Weights of a small spectrogram enhancement model: log mel input.
Rows from block 2 of a small spectrogram enhancement model, named by matrix and row number. Rows with one number belong to one channel. Each number is 500 + 25 x the weight over its row's rms, rounded and kept within 0 to 999. All counts start at 0. Numbers have three digits each.
Before each channel's rows are labels from the 100 clips, of 14976, where the channel reaches its highest value: "strongest on" is what is common among them; "peak in band" is the frequency band that holds the peak. Only what is clearly more common there than usual is listed. The data: two synthetic voices taking turns or overlapping, over music, noise or silence. In brackets: how many of the 100.
# convs0: first 3x3 conv (model.mid.0.convs.0.weight, 256x256x3x3, each kernel summed), inputs 0-127
# convs1: second 3x3 conv (model.mid.0.convs.1.weight, 256x256x3x3, transposed, each kernel summed), outputs 0-127

strongest on: music (75)
peak in band: 500 to 1000 Hz (46); 250 to 500 Hz (44)
convs0.130:456514524498478497476475504459413515510529524514446521509462516455514503419503533473484498482505464492486491498520437519486521526512493494526514493475488512506474532490511510478481509501467462510506501510486520509467496483478502517459469515474527507496497497478486485484481513490499516480499513473500492494500494482510476519499454480512491499472482533496532483503492484479521517477479
convs1.130:505514491458535486503509546517456486527524513511446506490459519496489507470505476508517479487482512501552492504485500530476466453498469488473478493509506489519547492508509513510497576496478482505441512497485513490433504511507433483489514491479515525469473517511490511481516518501503494475484477471447473471493513493531508505516515522485498510479465503469505518467480504488512500511497

strongest on: music (83); second voice: none (44)
peak in band: 4000 to 8000 Hz (77)
convs0.183:508568511496492555493487486470460507512562463526506483478505495491614483517545505489507499500530482507533509473533442511454514500490501511532468512500498503514476485453497498488495506488509487511485491491459508496481521506494497520496498496506493536535513508509504482523519499480479497459503507485524517496519508506464522501498517470523515504467539554471506515479523588518552488493498
convs1.183:490510516498452490503459530490525500508467488485503516499504490461497456524489516464497442522489500543507489475496508507503489548496476522526507509511514489522522514447500486490531542489525483507490487482482470530479466499520455486486540474496475492544478514440497487452485479508531475503518504514486459531456498465538483509507546472491477472520485458482481569472477474505535504483550

strongest on: thin (high-pass) (44)
peak in band: 1000 to 2000 Hz (37); 500 to 1000 Hz (33)
convs0.180:495528465495473487469493511502546531472494532502508481482504439454504493498511453488501495426498480509511492533503511518511488474532479508483537500471489504451494497524502481512546495515467504499512510511493495485536505506515509481525487483488497505388488507522527489473487435500471471485520506556492527504484433486487497483474509467552482474490483478468487470516515531486509501520498
convs1.180:501502510506511492526518500474484480491539529537490505504550509506533493461546506481479493494489526507509485518533460458517508512495471527534511508525498478539514502461516466509483552466496532536510477516523488493498503481450502538519521521535507492527521459548476494477496489475497499455501494516499494534529464492492537539490484504433494473483470471521500532495454508510521514523470

strongest on: thin (high-pass) (59)
peak in band: 500 to 1000 Hz (99)
convs0.148:508496506520505500492451533463462499500520504482520473500538544488491455544473504498524442478464484512499470508533552517514518514514486510521541500508517505486471517507496493505472535519483533531552509501502516521502514529505530515508485448499498456515488460514520506488485480524482467511529491484495510511496482523504554462520487519490501490505458465496527491481467505501489546484510
convs1.148:473512512494540484511490493518478514518499481500495530494475514489486504476475486516519518495488480488472491455530514478503459502511497486511491504508506472488437478510513500505508501505475501460498515499495539490464472454491469505535522547499492440528488480491483489530446539465490544503500531509529484482524465490479505509496472487484520491509515465506495531535511504517481477524543

strongest on: thin (high-pass) (75)
peak in band: 250 to 500 Hz (75)
convs0.230:479498444524490511486493508465512512518521476496482476480506525534482523502491510504473499489509492493521507481485481480478472438504450485487494511495500486513497490506465417484504514512464496492491467492546518453485480470499518535472456543544501453518497487495477455487510533584522492475513524507483516497515470479533439537472520518516490467519522458492530532480528492508509472505478
convs1.230:536489529499513440511501471503430485473452486531525496484497541497501445493500512498531499458509520488509471512471504481491497520535539523475468507475496512515494539491493482526484510484523464507496516502503544511522529563458495478508495510469493486499519494515510515537474497483473525484481449469492505547476497540492498494518478515495504469479477523555490526529548490491496493487524

strongest on: thin (high-pass) (39)
peak in band: 1000 to 2000 Hz (86)
convs0.22:496478481506496560527462491460484524495516476473534490492490515546461518533514448504576543538466493501467515540541527462558499490493508483522496498486510540486453462533468429506529465519495494511492452477486491461483482487480492498495446493526518485503503485518469458494557459459503473525518493491515527503516533479497456496512527543472489531485482493491504478482475487487476485496529
convs1.22:529550500502495488482482491556471496493521513511443502505517523473517522472505433526502479543491499526508485489463513485430489513487502477508544496503488494497464498492518512479493509502500483486517533484499502472459487494549473523488516500433494457531519528479496495494539516492489475528506511492469475475531486502485540499496471515518502498521500490466457512523514484507521525496490

strongest on: thin (high-pass) (30)
peak in band: 4000 to 8000 Hz (87)
convs0.144:513574493503514497477485503459516506490570512518526547488487494487469479491491512454507499514518472499515476501531507521525474519542508514512533509525493512544501495513531463495482517515494528512534482533466501500541515510497485462461519459490520464522574477531511477540473482460504533494508494523492511499498475457494518488485485591518485474484463480476464496519454515529485488525494
convs1.144:502529487488506488487532493499467564496513473508502465474517448495525513486576533513499520498475462483510518505483468514467518472497479513504467473514524497510474497518504507528511470475456479534493500479512485464498525492511498532513507532480496445483480522468464539515539507532477493503503500432476481549503483515506498536503481479469504493481518505515477492496507468500518499499487

strongest on: music (96)
peak in band: 1000 to 2000 Hz (99)
convs0.110:469516481515504477551490481478496481470519494520526480474489531487532436474480483522524519470473494498477529490491507444484542480491512478487514475471534519549504505533512527495497471470521504521507470519501447491459532412472484481532484493485509480499496519505532519508465520507484531505499510451484502511467462469514490482471523486484526505499480515461519546449526524515522476497498
convs1.110:528476514474511482471480495507498514503517514485515513498450509452489534508539522504486510506501477521496505492490464507518500497514492538476511513493460481462506506485472502517542501488477506477468493499467482523544479512483507487475482484575520499508474557502444505488499452497531497511456524510484512486476442501518506506521469484530480488486470496499491508441431481491488532488491

strongest on: music (60)
peak in band: 250 to 500 Hz (49); 500 to 1000 Hz (32)
convs0.210:506546501500490464496477475499515472521472486479464522513504479468504469507512492492490523420495511479481469491574482499497488484524511536527503474490496479515455497494465485529511500468477537543483483552493529483501532492473492546482486486516504516459486461484520457513484498518498556519534529456494443466481495468511496514462492521534488484508482507532497497493486522475468525497486
convs1.210:490503512475499451486487500498531498495463492487567501493484485510496472449502464501511531462493519483464511455470464502460518496566515507523515526503474449533495479514548489505519529518512507492498506502484477498490481450484502473574491515454485469507526465507503504516493518461461472459517499478520535527533487509517490489530504524530490497461504479514476487447521504521506484540502